A small image captioner, trained from scratch.
Model: encoder activation gelu, decoder layers 6.
Rows from block 6 of the image encoder of a small image captioner, named by matrix and row number. Rows with one number belong to one neuron. Each number is 128 + 32 x the weight over its row's rms, rounded and kept within 0 to 255. All counts start at 0. Numbers have three digits each. After the name is the row's rms in percent of the matrix's.
After each neuron's rows are labels from the 100 images, of 14848, where the neuron reaches its highest value: "top examples" is what is common among them. Only what is clearly more common there than usual is listed. The data: scattered letters and digits in many colours. In brackets: how many of the 100, against the usual share in percent.
# fc1: MLP up (encoder.blocks.6.mlp.fc1.weight, 384x96), inputs 0-47
# fc2: MLP down (encoder.blocks.6.mlp.fc2.weight, 96x384, transposed), outputs 0-47

fc1.9 098:082120152112085141171154127130146124155093157113075073111083145051157098070062132128147098116127149180122133132169118158058094116107101116145101
fc2.9 090:155141193177166140167112150079162108109115151103137134085161106133201074064153130100104123138122085156116135102175164135151119111113134106096146
top examples: the character 3 (55 vs 9); largest: 3 (44 vs 2.6); the character J (26 vs 9)

fc1.259 089:139115104142126192083132063109092107171129130164161115106142103116142113157146134142106150139167104127103112154122163088174186188107102100069145
fc2.259 097:106125172115115096139184206083094141092098149091109114148081070136108135160094081138141130107107145169191124064129109170137127063121087114141084
top examples: the character X (36 vs 9.4); count: six (36 vs 16.3); the character M (26 vs 9.4)

fc1.302 076:079098083135172121097123145110094137145122095124123071146122158147135130144127192125093156039188087137073111123137175118129179145137117101145138
fc2.302 083:162155079135105139160170118116140126120090121103170162132125065109147131212126121122182129122135138161205168114161115138120089078152147143120143
top examples: the character 9 (69 vs 9.2)

fc1.187 100:186120068126175160162095151180137142126097131107055148122149162117137117122168157103165136122130138142128153134148114108166053133180172117088116
fc2.187 096:055160203197128141159100094142134124105142086108153153153102097157105151103175173115108100142138089090163175104123166154122146088075087143179113
top examples: the character 7 (30 vs 9.1)

fc1.140 096:138095126102087158137140129126051108097118151050166092152088146093160165109149100162120105124116148158130175124170161133122135171120146081172115
fc2.140 095:117141128120175115134119150164142198159081157123170122116111139149153141169151082119151127129133151108102082144042110061087186085148081155126164
top examples: the character H (56 vs 9.5); largest: H (38 vs 2.9); the character Z (25 vs 9.3)

fc1.294 099:113108140103118091182163150089134125185118128144148200101144150104123171096107172098064153131132121106064168074100129188094145087165133078116116
fc2.294 103:124134134074131136083079108167122125103113096118138056123074090087176080131123068157157137106116108192145082138138130095082127148072138160108089
top examples: the character F (51 vs 8.9); largest: F (41 vs 2.6)

fc1.381 109:109147123150130147148111079090156086121155121130106123129145170103118133043102101102169118132099056069132149091167111127106157106140137138105180
fc2.381 103:093068136137182109155131163172123139178157111110151137172061108191104106109116104139070178124075135099163108155172089148140186160100056133139094
top examples: the character 6 (65 vs 9.4); the character 8 (25 vs 8.7)

fc1.88 092:109207134159146127167168132163151125153147151181165159134086120077118104180140166136070099108123155129200150148094177099147137132117140144126148
fc2.88 096:152073130085123077098120124142166123082054095136123121092125138098147124086061118159160097145126086138143107146188103128151106113112095131122111
top examples: the character V (37 vs 9); largest: V (28 vs 2.5)

fc1.152 089:152157117171133096152128153152117136204075112118142095130127171104122164134153112124142094164143128098094160099167113150124136143100107148114137
fc2.152 092:145133229116116142114108133107191145090144181140152135137138144118113142089192112125143171124121119125148066124058156142122132120116142097148172
top examples: the character Y (41 vs 9.1); largest: Y (39 vs 2.7); the character N (27 vs 9.7)

fc1.82 106:034137154080139104110126152099160146135133118148109172123177124154092119099106110140102123158128148127129124160102105078176094141143082071131136
fc2.82 101:120066101126100142136128104100129157143097185106133101129182109187128135121159103140159128088125118074124193146116134116071174175128151127128150
top examples: the character Z (46 vs 9.3)

fc1.32 094:098115093128122141143122119144146084144075123123167136135093159128118089151119122095134150148111189104144156080102113085173179081080121158127176
fc2.32 093:175111167113144144137144117110137151077133186148113133164163071041111094057160113162202097140181104114135111116198111122127126107157172144079121
top examples: the character 9 (32 vs 9.2)

fc1.53 105:154108144085103172128089118079152084120092120072115121157115159114105122122134134149119106081168104124114148113128189126162142117138120172109112
fc2.53 096:064146080152145146155125169134140149140196119127152161132089087085094121117152114087152153134139096107137141100162107119107150089090138156161139
top examples: red (66 vs 39.4)

fc1.352 097:073151157132089136190144093076136150134126157129135170184153167113090145124153103150078163141185117092106123102184085094159119095164151114106115
fc2.352 103:112122065140148143073126089138152151143111097172163063138068110138167103091115126188120122149110081171093132145111116114089100113108187171168120
top examples: the character G (54 vs 9.9); the character 4 (42 vs 9.3)

fc1.19 087:117078087138081112130146070141144101089127156106096137178135112115204149156153094157104122143137122093123115114198156134131149148159160147103125
fc2.19 087:097107092115124130118093126192123090123112098179146098142111163143070133091170147059138133155087141148114124135159129124177115052125127081111147
top examples: the character 9 (31 vs 9.2); largest: 9 (28 vs 2.9)

fc1.119 108:179117116146158129097153111099179159089210101122154169175129108113107129125164100096081110105051163099161132079151124142096137173115089160062123
fc2.119 098:140153078208134105118110136083154067146088150099150084156103122171095123103158097144189113122136130124128140128133149164124131114146154162153141
top examples: the character W (26 vs 9.5)

fc1.298 107:129152172075134151160118117078072097077099142117164141119110128156121139102147152138143070143176102147163163147136158140141133112153155170095121
fc2.298 120:108129093197129127128112139111122179100147101060134152086139126128173103158086135106125213150106095083134137113158147139172156110064077138167133
top examples: red (66 vs 39.4)

fc1.138 087:140128092117153094163059139087112114107124126206120136109130157124163148125105145160073122162214121138195117101164140102129108108148121065114144
fc2.138 093:155156147105120080072138093165045174127182071101124143107162134155103077168125098161173137166113150110130141155088173119071124083090130127117126
top examples: the character C (45 vs 9.6)

fc1.96 107:149124127148232149142077096114166088144157107138201143107095115079193159169062106120141104163128095108148119176132111115129088097174140172132098
fc2.96 110:142128076167126067126115152093129090134103097069125106061164146122182162146107138111151103136108093105078089150102150140131102174098154143075121
top examples: the character G (81 vs 9.9); largest: G (28 vs 3); the character C (25 vs 9.6)

fc1.254 104:101138175083100097106143099115118129150157160075116126155146162106124084108124102099142189096099145168164097163115181078126183164191140100141100
fc2.254 091:137073145120118123127128175146119149180119109163111151123075117089094138104154122102091074135152146137120121139120092174142055142055119069164151
top examples: the character H (31 vs 9.5)

fc1.314 118:123157159133119112093140101151171150078078151090129151075129138163129147120114095125163130183146164168145096118128152141106108120144207085133097
fc2.314 121:098097103119092127171126144150091146135144060154191103178125109120140156106167139169091154126055119079108186086180180157123157166098123123101146
top examples: the character H (34 vs 9.5); the character U (27 vs 8.6)

fc1.63 104:084170121124164116139114065125102195142118142086162134121170136148186131116103140146117148156159132144173097053134149151104115104156167106102153
fc2.63 099:137119137135148111133113109133128128126102054169138156083104149180069067184124131116123166136131148110112092115112143144136129128132075110110107
top examples: the character R (50 vs 9.2); the character K (36 vs 9)

fc1.350 098:079133088056109139125132128076085081103084160087083099126111169113129036062121147108147145120154180135105112075165172129174101128168102089132110
fc2.350 094:141135110128090126107131147152205136130175132167211168110100097119158191109128095146098097171153119085167134184103089119098089175131123156094180
top examples: the character A (25 vs 9.4)

fc1.197 083:061128100159148130137125154111163092110146130154128110088128117119144159103120159190073179104167117170143084108134104152152119107127138165064101
fc2.197 093:132133095150096124077131097114090091178116092157116128142140118197176116085077172156165107162135052130157165162164169119110099145084135191144105
top examples: the character C (38 vs 9.6); count: six (36 vs 16.3); the character O (28 vs 9.1); the character 6 (25 vs 9.4)

fc1.240 106:103127106110069176113141118130109168187152124143134145176136151131161135091118113126068093124141177144179123159089088068083093108127129164131142
fc2.240 110:120085190090188105086138047161108138127120166040062144106100103157135156108155103099099129126149108101077115098145135148102162137120123104113097
top examples: the character R (39 vs 9.2); the character B (31 vs 9.3)

fc1.227 108:153103058131160148174108106160149131115098093124158109156105110111143121182061073120220110105135168075183096103158125118177132161186152135123145
fc2.227 111:108113211109186108132140107075087096087151139114152104125153147156129130147136150114102162140108163102125134050071171146052142075100169094105094
top examples: the character E (42 vs 8.9)

fc1.265 095:142078137202191093121168161131106123142083142153095225108136114099155112152103077052081159156131175111125127128135127098132146131156060158127132
fc2.265 088:118154109132103132144093140107118116073180125094175113127113132130106105193117119151139080172175113138106096113164146189153118183144129092114087
top examples: the character C (61 vs 9.6); count: six (35 vs 16.3); largest: C (25 vs 2.9)

fc1.25 105:125084130158160094173105230130119094110136128180092151117128083143119164139128140119141129075122116095130110178161143162120150177137052082137153
fc2.25 107:157139131150173156158142144179176164107108093115094120016080131116105085125153126117120109156139133149167107115091247127169132145105123095127096
top examples: the character 3 (79 vs 9); largest: 3 (56 vs 2.6)

fc1.232 095:156178129061127151113085084163138158122133121142101149125205128099147166113139061109177155112150153108182102125168143120126129178087138062070083
fc2.232 101:102164164183122076111132180124158123104160139088095105119118138108085178126141125112133122107159121096072123127107103129134132107203115154163121
top examples: the character 2 (48 vs 9.1); largest: 2 (25 vs 3)

fc1.121 095:120068154105098110120094139123086120135172132158114183155112141069147108164154141080098099045149119171126136091113114155127161110097147176138119
fc2.121 090:175117121204112125164164154130151124119037131146119105099142139167094161135188136196139103188152162121139136159168159086124134105152141108091155
top examples: the character H (29 vs 9.5)

fc1.334 093:126123135095153042131061140120166077179120115093104101091148159136144113095166116180092169067110070139144145123131173122148098152136100153161157
fc2.334 089:123115095171059180129118103131114119077171153219129154199158061094145121118145141103184159129150144128087073185134132082111119116095153110159132
top examples: yellow (42 vs 19.5)

fc1.367 125:208090121152097142149111142092137150039091117128083120131088096070123101171085171186134177118172120147206103103140148100139134078153140103206141
fc2.367 111:116149147130115084113132140144157120194090116085119124172164143200108107148211121054124128175133175160088105127140134129160124101126149186099120
top examples: the character 9 (61 vs 9.2); largest: 9 (40 vs 2.9); the character W (28 vs 9.5)

fc1.271 096:192166092096120085167139140070162115133158109131154155112145135114121117171104124084124118070137133163154117127145161073126102073173088089111127
fc2.271 107:129111158153114161136162173156158180171109130102133129186129130081114144129155129136134143132100122108169158070151091202147187125160104143133153
top examples: the character 6 (35 vs 9.4)

fc1.58 095:156138091105141079125078100084150133132083151068113111148134127101117140088164118099139159138101119097123178132123053075066100119149087161147100
fc2.58 093:114127150163204125141152127207113154132123096175126134113135157134150163139073126131160105080188122099126102119140199128164129115127205076098112
top examples: the character F (39 vs 8.9)

fc1.343 103:206140142149134159114088140100161137120125129110162150134209125073116140086102119130117132122166093074103151114081075160137086156078146128116126
fc2.343 095:129118071110129114122086108113115126134118123170126158147087133128113117115133090148124089173215100166068130162141078194144089170093142135168157
top examples: the character G (62 vs 9.9)

fc1.305 091:167085183124138108109114115139133115159138133160120180136117158108040139145100131131104148118127139108160100159126112081137146112129083148111080
fc2.305 103:124198092122149162168137164128129171095151153093160141174145066173146089131138064133165101115103139095146120137104116129082108139128102129145156
top examples: red (67 vs 39.4); the character I (25 vs 9.3)

fc1.145 103:085090075108136143097109230106090125146105107120155147141119121182171128117097165083154094090094155105104145093162110153142156081089090186107168
fc2.145 111:124135062127154112138135065182154136171129095170123143125118103137126090168146094119144127150164145143159098057108139106089082129071127146128113
top examples: the character E (48 vs 8.9); the character C (29 vs 9.6); largest: E (25 vs 2.7)

fc1.348 097:125128074151127117163187171175138134123117101127122127059144141105154109172128109110114150139129113133049169138048164127080179119123133153159144
fc2.348 092:125148118164138151148090152128110163149136128078161165111120134156117081158088174106117117160175102129153133144192087106159105092116048104116099
top examples: the character V (26 vs 9); the character N (26 vs 9.7)

fc1.189 087:050161143131121096164111155070143077112131095157139146052156089209148132125096148123173132105143128117061140135156104161105109169097096092076107
fc2.189 094:193072119119154125127121108220154165081147161151142129160104141132111131115189177136090132105100126111116123105095143157173150100127132156155112
top examples: the character 2 (86 vs 9.1)

fc1.289 101:139149112167063146131111096126105115061179121123151143145100126113104114113154158116067061179078109124124127073158126171205122150111098127080125
fc2.289 108:112156198151164145214136116136150102165147107106117081175120151118114137171131144140164140079173145125106198137149141089103182050203143140183141
top examples: the character 9 (57 vs 9.2); count: six (42 vs 16.3)

fc1.158 112:112146107193175111183162139169148128137113098156193180159088074152092100101146114140157127129150108103165125101083109078125139083095130097187128
fc2.158 114:179040172110106137175131128141131087149158106130120099156180128076132171151160095109114132123144160156183138118155120139076138124147115200101170
top examples: the character Q (58 vs 8.7); the character S (31 vs 9.3)

fc1.217 101:144133190160161130213076126120121042120119119172152139118201140107137120187126153064143147119094162116163102161106148108184086137177105141103132
fc2.217 095:115248079068117118146166113151111159103115141084109125139133143111081110100147165148096160133134146131041153157136109136130155106097100072154131
top examples: the character W (35 vs 9.5); the character D (34 vs 9.2); largest: W (29 vs 2.8); the character B (26 vs 9.3)

fc1.85 095:091122115151134132117097186146086192137134092115162187132193117130091169162089168159074136145148083158099203107099129136163118149163139119075120
fc2.85 091:105158155112155119150156115153136107146088208198087077120169083093091102116152075106162166080118118097132073081148152125106158124138079136115126
top examples: the character H (41 vs 9.5); the character W (30 vs 9.5); largest: H (27 vs 2.9)

fc1.371 103:123109059153119155174078076171120185137092106136107101132148138117077173143094073094230134150110131138082099144119125154135155113173164128143127
fc2.371 104:150173200076138097118157222135141133131123065153125073154127144157158101097142175141078132110107128095159075098158125107154131107120199099140122
top examples: the character Z (50 vs 9.3); the character 7 (33 vs 9.1); largest: Z (28 vs 2.7)

fc1.30 087:156152046110074142111089083175147082112114154136162138148159119075169144109131119069105112159137073108129179075148141124147145079171145131111129
fc2.30 095:112125199108132135117055155159121112153171104172120100125091099166109156103115189137132127120094134099190139157105111104104116146126117078178126
top examples: the character Z (28 vs 9.3); the character 5 (25 vs 9.3)

fc1.212 116:105157123125123076098117105151113097143169122029175147094095121118131179108127097146126131127162157135074162173156095096124113187151061066142126
fc2.212 115:168175158136097151090109162104158166068107151137095081151106132114150164120042140044157111141116216121161115166116168108119097123132136126061136
top examples: the character V (34 vs 9); the character Y (32 vs 9.1); largest: Y (29 vs 2.7)

fc1.323 100:173149144127183168128079131154168121132115118117118102164101133097075117127128135137094133156177075134096107150174131180118142153101133186077099
fc2.323 092:133071140156140139109168157133106165107139153100128127095153096157107130112102065235144125110110087066156127120126121085087085138181063163124098
top examples: the character Q (45 vs 8.7)

fc1.310 114:113108098119141173092163117116139157145155150129130168134078182106178147096129127098113186161159108120145055113091098090165104092114181086136082
fc2.310 104:090138070093165113172148125154157066080140169152113099105151086106160090135140122112159089196085080193095096168153143165074193118101184135153104
top examples: the character 3 (52 vs 9); the character G (51 vs 9.9)

fc1.45 095:140158170126080161125144131124111117109158090195155111157137069081152175106124069174134154082169176137167133100149066133091108154111125138105033
fc2.45 107:144059074064185141117140124138142075106113167131115121129126206153120117124141143061065116187051154090116131102128074093173163122153121150144117
top examples: the character 2 (42 vs 9.1); the character Z (36 vs 9.3); count: six (35 vs 16.3); the character E (28 vs 8.9)

fc1.340 100:089113106104102105131174171174102115073110118093151105127124100142161077131075162117147196075145163076127141101122157187084183133065130076146173
fc2.340 107:160134178143131092158100107120155146184075119092118122146185131171157146088139104133107114121121110177114125145159125098114120094108141182118105
top examples: the character F (29 vs 8.9); the character E (26 vs 8.9); the character B (26 vs 9.3)

fc1.66 089:155202099091171194158118131128172085142080157097178187139136170192152118150107130084134133165109096073127178099116145069112149120109088140160143
fc2.66 099:082074126163157059087167176136105123146126153139087109123128152120118101170198102142168129137142126133139156149117144122189071053145195151172103
top examples: the character C (25 vs 9.6)

fc1.22 099:105156117128103073101162148137132134050095112199139188082086167174159076108124107137083129179133104104121080148127156106128138109117118130131086
fc2.22 099:106085117125119134130134152120115081143144086142092108120212091158116124147107084117147116070119142089153143129146096084092126117076137098102135
top examples: the character Z (31 vs 9.3); the character T (27 vs 9.4)

fc1.196 112:109193153114132120133135118069167150113124121055096110132127122191073100079080128115103145112122137094172113095133158141080118047143172128218126
fc2.196 105:120130113160132135076170120152154094149173120164131178087123085130118202159116119155122124128110157098132078161085143104171169153164102158097096
top examples: the character X (37 vs 9.4); the character A (36 vs 9.4); the character T (27 vs 9.4)

fc1.33 105:160106129124078108140091123100061176116146068117164153123096147076129114136160076175179138107137162122173154086161168111143102067142130107142101
fc2.33 115:088128148173128104124158172106100123130136147188131147083134099119110133196123111151082126153203111100064136065088125161150128098125101121183157
top examples: the character 9 (46 vs 9.2); the character 8 (44 vs 8.7); largest: 8 (27 vs 2.7)

fc1.292 104:082213123184107132090117186182181134129120169122128154124118103145119161167140138185122135117141121147113144105084192100151113160076092158117136
fc2.292 107:157123096107164072156134103126071159142142111141107093082067137095125095091200150057124127142096161117122069139134082112066107146151183103107147
top examples: the character W (40 vs 9.5)

fc1.375 080:112178113099139164079165133161071155066063162134117177108101124102082127050130131178153152158179154173178099175135149069127126137124096143142063
fc2.375 090:155115161081142083142102131132155088115133098106102082180157177172155116172061073110102101072138094122093168150098103132106134155147115132114146
top examples: the character Q (42 vs 8.7); largest: Q (35 vs 2.5)

fc1.264 108:097073128171080131107135106165105120150156116123168188165150103096102162179125100186167122191092120119193123086089128138108134150133076129067139
fc2.264 108:149105125067117150155100182092187085138171130132134153098134134180115110134162175122140153124172138120069157133126189164075131160154096204169148
top examples: the character K (38 vs 9); largest: K (36 vs 2.7); the character N (26 vs 9.7)

fc1.176 109:142161086094098154123163153136143111143082154114120119124099083145119132083135120165075099146123154154131156145164163158141160157033205108109150
fc2.176 109:128116189104138132182139108156124159143121107109124148140096166094136109143114115118124087136122144112115086070187137096193124104151063103103095
top examples: the character 9 (33 vs 9.2); the character O (30 vs 9.1); largest: 9 (26 vs 2.9)

fc1.358 106:100174139114135142108159152144123098098115080072147161146098161142129073142127199157152152124135129154102103121131117122092145189125126104154117
fc2.358 109:119158107087098092135145156156174163122128176162155106066106078154057152081126089073114121144098096089131096156106146138178145069120150111098112
top examples: the character Z (38 vs 9.3); largest: Z (33 vs 2.7); the character 4 (25 vs 9.3)

fc1.195 118:118076117104078111108137116118149155146130082193097108164189109090193151101102151163085121110168161139106178109075093125108115152131181141095123
fc2.195 122:151150096088120085177145121130139100128162177128127148137114140126112130110170137145091135105119138135141085179166116108108179145121129175174124
top examples: the character E (40 vs 8.9); the character Z (28 vs 9.3)

fc1.59 087:105106111106162128110165141130163121090061117098093141079079063170121103134144141148169047088178115065092126168146199203183113194111171107140126
fc2.59 082:160121150126175094170080116095140069105156169133129109161161154155158145055112123175072137145118131205147142115101134113050118115136142168188159
top examples: the character Z (27 vs 9.3)

fc1.91 110:100131079153118115101121144100164179146153164097100153095147141155112130116129105141183105132164158177155135107131079159186097120095149106124083
fc2.91 103:102147128138126127129120143173089119106073145129154092124115103071136080117169070151075097108086124105158112112206114130116172118144092079167096
top examples: the character Y (37 vs 9.1); the character X (27 vs 9.4); the character V (26 vs 9)

fc1.383 093:176070132093077089102098141097154127092134150070042127129119144085175127073143127114134135156119093103123100156163076157109111146172127136110136
fc2.383 100:104107145136093128108178085119102114103078108246160164143177154142078154145052129176150119118105099103127159129117167128100111053161076150135109
top examples: the character J (27 vs 9); the character 1 (27 vs 9.2)

fc1.223 105:186199130129117117143114231121150102127112124128184176137073165100115086130089143190134097158152142168138118145097146125093158094099131163124111
fc2.223 103:073091151113150086168168097091156155127080092135047136121122131159157100150167114086173106140116149098126131156143141172145111128130105117196125
top examples: the character Z (40 vs 9.3); the character E (30 vs 8.9); largest: E (25 vs 2.7)

fc1.106 097:135131157123131113093149114164095081059112044123131209084111078106135128175162178104144121076169097171186105163120173166058162177122146126128166
fc2.106 095:130127117106140111154143094083167148145140156124174106147143151134110070100126114140049145189131135103116189161102046125200150124107071122121105
top examples: the character X (40 vs 9.4); largest: X (33 vs 2.9); the character N (30 vs 9.7)

fc1.241 092:072144146119061137093104107179154170139124091116097103111152164140126194112140110083100127148075162117091171120136151121104151158111159100146138
fc2.241 093:143166187157180132163155159133164089115151124125165144112121093115165122114143099129161127115183143093125070109144018156145063075198134155113095
top examples: the character 3 (30 vs 9); the character 5 (30 vs 9.3); the character 9 (26 vs 9.2)

fc1.168 101:081094141098066104155167128117115162081151156092078127112137122086173169093115197143177125112122166134067123137140095114133105096092125060151097
fc2.168 100:139201145144112107111124126169125147087133078103127152068101152162067074123104131110095111136089159158079086159098085142161121148192113146153109
top examples: the character 3 (68 vs 9); the character 9 (28 vs 9.2); largest: 3 (28 vs 2.6)

fc1.78 109:179124091156093156186105086165102047177109125137141165189110059091089156119148103132091078103146089164179138134109135207147156162102140140151155
fc2.78 102:113133144147178099120173142170123151089124141088150140086135085124147107078143106162174112113205114102116184135109088048126139071161110116108185
top examples: the character Q (40 vs 8.7); the character A (31 vs 9.4)

fc1.368 095:131084101132126099090094155121160147128140166142126110076191177123097095090164104104167157159174091102090218126155105147135175150154158144128116
fc2.368 084:132160135166143124101125135194165086108157153063145139156131057184129169132117119169106115110124113131152142194130177178089129130135193112135131
top examples: the character X (33 vs 9.4); the character E (29 vs 8.9)

fc1.206 097:074092102102133126164128099174114103146103165080142090123163148123070112158105123090163064165107120117102089134141157145108111092132160143137177
fc2.206 101:109154167140122098129142130141185179127140064164107200125143120126198123100152121135135205153130110117184089090120115110115085129090129117135096
top examples: the character K (39 vs 9); count: six (37 vs 16.3)

fc1.202 097:183148160103106084128152154187121145177149130105039132132138117141124130096160099103138160154132095070092098123156157130132095134155081170170117
fc2.202 107:144141102131126181120070153068089167108108115105177144096145127106176111184130095103124133105144155165152125103100082059099130090084137046067120
top examples: the character A (27 vs 9.4)

fc1.136 120:133199115114105090155140135172159146100062108090199146144139129139122140127118161133159133125091130136151122154120134140149087114114101148139104
fc2.136 114:091073154142129070108145104108136107123144106202090189129103201209126101112116102076129114108106135098103106129168130141158101138147195130124147
top examples: the character E (37 vs 8.9); the character 5 (34 vs 9.3); largest: 5 (27 vs 2.8)

fc1.118 084:119140093150126124101176143140108185127129111160185103122163130132130146151165177111109102153071156107138172126096114153071151115187106125135119
fc2.118 087:126149132175079097117104149122166088110130147126141195148076126100157136124059122185123127131144107110141089136201166052184136121128097111114109
top examples: the character J (26 vs 9)

fc1.330 115:141128102096146067167151175062097090134143155081162192087107127172125107124156122126099151138154086130138160124112185139116123046116101155109177
fc2.330 115:153190192150175183125153202205104111085110159152123108140098087134157138110099122149097087061109142105103061126123105124136098135151182100109062
top examples: the character A (39 vs 9.4); the character 3 (29 vs 9); the character 1 (27 vs 9.2); largest: A (26 vs 2.8)

fc1.27 093:060094102204097126075127127166161087148139140154180107145107095119152122148179162101058121148155211115089133108164138103174124165142067113130119
fc2.27 104:095142110167161170156175128078162125126046144111095196133184131079113142174148073164107131156135062131125111143115168109125129138154100105062090
top examples: the character W (54 vs 9.5); count: six (37 vs 16.3); the character H (26 vs 9.5)

fc1.143 079:115120142132175128112175172104129155146101141173169106106165109100126149144097047134079117109147188127145101145139151125149156131145134121170132
fc2.143 083:103132180086125126136151113169097141084097150122138118154142084195094117125076138146183093114094140080132147181171133108114144112144096123105156
top examples: the character X (25 vs 9.4)

fc1.144 099:124073125176122115131128108125070141133170114094109165151134151099118152153090169129079092122135165089140152050109132155094117139137106095127098
fc2.144 103:174155161074113097096113117092184115154137129144101079135191170133154115109147111141147123122115152164104129125088127171143193134127131084138112
top examples: the character C (74 vs 9.6)

fc1.113 103:141121092150155101172129132157142123079110076079085110146162116102168116080115132101126110138157142159066098185143142157078158146126119071165105
fc2.113 115:115054150091091144136131135104090146115084123132149119122114157054136116137105102182160106081148166174146168069110098106135155192140173102080090
top examples: the character Y (32 vs 9.1)

fc1.47 102:181142149119108181108125164107116127143129154131119160075134121106096171168095152081133161072099158136149131141082135126134136139158148106162113
fc2.47 105:120131095099160080101153094165108154154070093134155064182119138129119110104171166140135129106133142154128134128103125148127098088066091128110141
top examples: the character H (63 vs 9.5); largest: H (47 vs 2.9)

fc1.186 102:101078149114099156144116173095156112070144179090100119089121127139132156169113114073169118176144129142144099150159161140143141150165121079185147
fc2.186 097:114091143134140154111118119147168115114087177149178105160131108116108170110114101174124131149113161092063109170142124152029180139113238131070127
top examples: the character E (25 vs 8.9)

fc1.274 094:171122147164143150139106132046089128113116149121124074168078148100121100144141145196114152137149191132083160084102109165104167176165109135178102
fc2.274 093:085086130141078172134149079100152186130132128127089150197125149185116145141098107071169117110138140116089120146155132085139142151099111092129177
top examples: the character 7 (42 vs 9.1); the character 1 (29 vs 9.2)

fc1.210 109:135124125088078101151129095166177119112139110161182104075063118080141124205136120148134180102099126045170139113147146105154110129224104154086139
fc2.210 105:122112110107093154121127191149089157087115173068132100155150115176120154089071130164109117106152137151137138113143127146163186159138089165078115
top examples: the character A (63 vs 9.4)

fc1.160 092:083096121116105119187151156114160098121162129157177115153124134144132117071058073097098108100102129108130093184148108119087158109055168129163096
fc2.160 103:134157141108053080097090109144092162116113128100109129159129187113109076175128159123147137118166174121128145067097109127167176169132101064142075
top examples: the character C (30 vs 9.6); the character E (27 vs 8.9)

fc1.346 104:120108123087101147129137115136098138129111097145139135136168144107129128150168154155118100084092099166134120083119162187130096088154147092082156
fc2.346 095:174104147177159124143108177157114092116071150121105103141140100093085145135131137171081154123132180131150084120079119128143139188140102180182088
top examples: the character Q (67 vs 8.7); largest: Q (26 vs 2.5)

fc1.49 094:173126103152208192145210088075158190072088118090105169130099124126084122099110103154157104138138098094157080125108117134124208124098180134113110
fc2.49 094:131099140155115068153082112135084068132135131118133094086182102093122143111167162127131131123101179123154127153089133139122080139203100172114096
top examples: the character Q (63 vs 8.7); largest: Q (37 vs 2.5)

fc1.129 092:091155110090157147170102114069179093132126089114107103134124107155089128134115094134184166114150102118124129098099168176114151095098099132179132
fc2.129 093:126104108181082120138125105087142081116176168097168149120090142113194068146110121158072045157155097130136140122172134136098114150173164126076131
top examples: red (64 vs 39.4); the character 4 (41 vs 9.3); count: six (35 vs 16.3)

fc1.380 112:151091136127164095119137132204162113172136126121176102088117123105171154160125110088155205114107133103163103098155189165135123168142144120081101
fc2.380 118:145114123095102141134156140083152159088096090118126151098077100158112102092162135150051123150098094115071125147095109144118141155119088170150122
top examples: the character A (61 vs 9.4); the character K (25 vs 9)

fc1.48 108:146114153153154069139156103135129118060117163127104136129169136143119142085119160141120134143082132093192090044107164132125166084175197160127140
fc2.48 104:130060111157100142142119156153077080101138092127082150161148132103114129125121070152083085106165150121093100144197135137095082116139103131133112
top examples: the character K (34 vs 9); the character R (31 vs 9.2); largest: K (26 vs 2.7); largest: R (26 vs 2.9)

fc1.89 120:119195114118144056104123138109147161108119111153149132119128104119146082126082067132099105188138125121124133188118168106140171171115111083095070
fc2.89 107:091068124180144114166148130143177131112107100131134107106159168131145100136135136062206178185115181113178122062154095175133115112115147084130113
top examples: the character 3 (73 vs 9); the character B (25 vs 9.3)

fc1.122 094:128114157112109186147177136086038090166109126149112119144140134130103158073093119216149107119210115087126087145113158130136136152142118141082070
fc2.122 095:172115096154089109133108131173157067139113096104094108147149093109154120206148120110091092122104100140112153123132099105129107076126114156146104
top examples: the character Q (39 vs 8.7); the character U (28 vs 8.6)

fc1.372 095:077135137151112119124160202157113138125074092130156139121148132130100073130156157193135084121127154066213082126137161152108124148113128155090120
fc2.372 100:120083123150108111128131104082189134123150119156074123159150156142156204127132162090176115121113112129051157160124123104083115122178144112193160
top examples: the character 7 (37 vs 9.1); largest: 7 (32 vs 2.8); the character M (30 vs 9.4)

fc1.377 105:119132176125126097160081244156075125131075117087181154136110114107158138146072103136134104095109129104116098118131106099113094086170136092105166
fc2.377 106:138151126126120122126113121165196111121169166130133175065103093168111165117181095116110085130112195077173112132167173182103171146087112184146134
top examples: the character E (36 vs 8.9); largest: E (31 vs 2.7); the character F (25 vs 8.9)

fc1.281 103:115098076146152085090116131143062134084129093133181101088098127129170119186126120159139144168182154083115093141144155124154119106122126143159133
fc2.281 092:161129097075150137133200136114181192167099142092110148129183079198082125133180169118070170150133135119085086137124083147163056168144150123122107
top examples: the character W (97 vs 9.5)

fc1.256 106:098111133142098101095214133168124141106104151091126166164143122132074096175155156142052140096152133138146149045150111129100166087201129145101172
fc2.256 102:093095155120125127097117169089061159169094095133095115151171203138172161092135070146105135127164130128071090211076159149108120122067163131206100
top examples: the character K (36 vs 9); the character A (36 vs 9.4)